{"arch": "unet", "model": "image super-resolution model", "dataset": "rendered dice on a table", "train_examples": 145000, "image_size": 32, "crop_scale_min": 0.8, "horizontal_flip": true, "translate": 0.06, "color_jitter": 0.2, "task": "super_resolution", "loss": "mse", "scale": 4, "norm": "batchnorm", "activation": "mish", "widths": [64, 128, 128, 128], "blocks_per_level": 2, "block": "basic", "attention": false, "upsampling": "nearest_conv", "init": "torch_default", "residual_init": "zero_last", "optimizer": "adamw", "lr": 0.0017, "beta1": 0.9, "beta2": 0.99, "eps": 1e-08, "grad_clip": 3.0, "steps": 16500, "batch_size": 256, "epochs": 29.1, "lr_schedule": "cosine", "final_lr_fraction": 0.1, "warmup_steps": 820, "weight_decay": 0.08}
Rows from block 11, named by matrix and row number. Rows with one number belong to one channel. Each number is 128 + 32 x the weight over its row's rms, rounded and kept within 0 to 255. All counts start at 0. Numbers have three digits each. After the name is the row's rms in percent of the matrix's.
# convs0: first 3x3 conv (model.decb.1.1.convs.0.weight, 128x128x3x3), inputs 30-39, a 3x3 kernel for each
# convs1: second 3x3 conv (model.decb.1.1.convs.1.weight, 128x128x3x3, transposed), outputs 30-39, a 3x3 kernel for each
convs0.80 100:144163094099102091099096184111143111120122166143118119131126168130063137144097146163089128188113153147102159131117157040111127120154129110087114089081146065103103184122175091149162096107123127078122161128182179139177045127086049136036103106060089141116135133116131112186
convs1.80 089:135160146143150082113157113118130140114151140141148147129157141092142178128124161130113125146168067103185097101164123057129117083085151166151176145062160127131195108116172122089149179126130136149096103142150097161124102160137163142132112150150091111111067109180129118137
convs0.81 100:155085129037080086108068111143155159067162115140151141117133134119147088069102094114114104157146114087136111127095092052067078111066123144171187139062081165105118139156170129107142110104128121129124088180131116214117137115074091164094167133151194153148142157160143155116
convs1.81 100:142126122137168104130093121134095226165175119113085126113087072104187083133099129149146086138140130147154083138133164172170114142130150156142072138121083115140099163114087147140113074058117117142087104127141093138166124158104173079162185164157132126086138132110206159148
convs0.82 100:113134162120124126138188134112180166128119099170052130125138140146142121127140104125198094133167135154150082114063119099164135183164149110089137170110138169123153136150135059022007102156154124110176160145152206167142132123128103144095153160155126105128164176145120130104
convs1.82 094:147145099104140134143168171140166148142146131172132122134120133175182131125076111140165164170098114159144088144174153150141147151137145118121135149169135118134191134190148107090097028050067147156151117076108138128141122095083083142144138095107126126119129115157163136148
convs0.83 102:150131182082143157111187185118131135141089128124082097094114142130042165173104142145114139128125088150190043114174144110141167098102046125169167152171145171134118162117147111148139172121163155124142153189115163145131185167134170120162091155142100196155137098127104113085
convs1.83 098:113173134133102149169088144106051132086065174098184197152170078136116092126169102122111150194133162184094157111170120053155104095134134079148137140118123084128175062089120142158089114106159154105101141110120148111116108152130085132148016105074107152051095138142096128137
convs0.84 101:184036006115113083061127061147101137108119156157097093115092193088130130151167133102126175099150109077203114093100130085098096134165099145119143122069105140140116173153086134168110080114137149119189138100123142132142051204151117160152147092089125070133105051155106136098
convs1.84 099:079147074115161127122160141124117084146108117153140149149037157141134148107126118106116186093087131153142042135109104111148122105153126183104128105119139145145167096129121132189086122063132104174117103122117110126109122140117143133109115140106127102120129158208148143135
convs0.85 102:163143123129165082148153176161083027116091085159083105082176137053104128147123150080153159132126136127146127141192151104156124169166123143100151110126126136108098092162202120129091145146150114127135113135122142139162124155109128153094117125125135174148133131128134111155
convs1.85 119:093145151124122108119134135102089107117144098144096090099132159154126140183164119131092127108132188138144126127099131148089104156089160138195154161103073143091104123164164105162148059124099061070095132156110117147143062072093084078116087125140165147128174120173141063165
convs0.86 086:110134166115149134159104101196150134190196182185165156098099175110090148127081096089080101077075095122136159115122115165082099125108129205110149157052126136076142147150144176202165159106134113127076092127160071117116186125153172127149150170138138139125090035096113140168
convs1.86 106:143177177142165147149153154098110088107079087097093107106082101096081076093083085058076070068082070064071082135134154129126151130153123129093087124114101143099094116093107081060068134106120138131110165164144151161133087103084084098075095119113173153165121081140141122142
convs0.87 101:074124145121134105126109061126146112058140131131123116131154129143107141138125159132134124157143111140105147183144118188138119116189165090120120125048055128123116135124128089137129121108130132113107112094055035111133095092086097137105087066126079093116108132124124147129
convs1.87 101:189058137128139199150115164129111154144089101111158152120121100071112152078131107141088082094146129146152112069105132124180097074118117122164108122121148153186136119103152040172148102156201151141069116121135123133149113114142155074150142175114117153139117111159131101121
convs0.88 103:135149217097117131104155129183148129198145092146136159118017146130078120089097126138127107116160125138133093123105128036062110109107137095047095142102079145122167166191102117146136140132156099171133182152155111119113134088102150092162107114157175147153133148156094126106
convs1.88 105:153162127113100108095117127132140175191109158094071125138099131170172133113154113159088159106155125110151120078089029180180220168099126150089182151129125132080109149131067141146117137106094157073094119110134142147169152185082081155116135172108144174145130129132163114120
convs0.89 099:168132156175168186191123124049135095086126077138107098096097129121126082143140128172146115140131126165176116148170159084176145068102093081119128116171170070126102102196149113141133118134141101152103118158112169162174151109079171134074148137137167149154183187186182192179
convs1.89 098:090104121131153140104087161163066154177166085159150191130120119077155140093100062142185114152157131145118084161138136150193117126169119117143134115161123169054108146151153110139167091135075091143051152169131116106097135099162179111152181179185105124136101076104093110113
convs0.90 099:144151130075145133145183160128168121126121129104147150120066106186133130146129118134153104095148103103134114097113129116183129155118147175135089136130124115139154128182151112141112080145146136113178143133157110158146174121128170120160186136179140155112095121137144119115
convs1.90 100:185127167157105148192161157145122122137148151124172178118121133159120108157114154185165126134129160086127163133148188096099087108109178133113096119144184108119126146156191141170122167156122175143155142070129123142163047114128091169076129115082087136110100119113163177133
convs0.91 103:098093099130024115101083112136133149095130153101113154137143159137111120146131172121141131140121136114100167073077133070162114100140112065091198072098163097118125137093126133130139123096163062137246069100227048102186175159133115139107143128114137121107160160119143159099
convs1.91 103:154137127191140180190174117128153109084144072127139103144106127152159139169120140126148122066131083098114112102156158147117122145090122175150139125124138146158143117119186073129148149177133118141205143105170127105121143107115095085125162133137094116094160115110134158096
convs0.92 102:073126138116086133119108122179135127156130105160097074155172124105150118123123167148102148162103137114134159137110139125138129108104107166136192082138125104130098137169122124088155124146096146131111134155118145110086196107130110128126095103126099142124132143174124132124
convs1.92 097:168098159117155117024095172074100099091162109140134113084122153056157213151152129155153111077155142088121113165147152117161195121100143130108185128090156136129134064125167086121120167141137145162097121141138124112142141122097130145090135156120041092139155104183172136127
convs0.93 101:110150142097104114158146098130142146134101110169101138154110097133143101110137154097109058046146111085147153091096111111170126064106118121160198129084146141112166157103168055118073122159111156149133105157148128143129123136091113127172099155216141159129178136140177113095
convs1.93 100:130117208102059137134182080116113199161087099212084059095152066140153143063111115149115154087113138074124118105116111198108123158103117123107122135165135160167197128103068144185097106134171133091143135134139101188153129106112037104162044097130102165140147152155095150142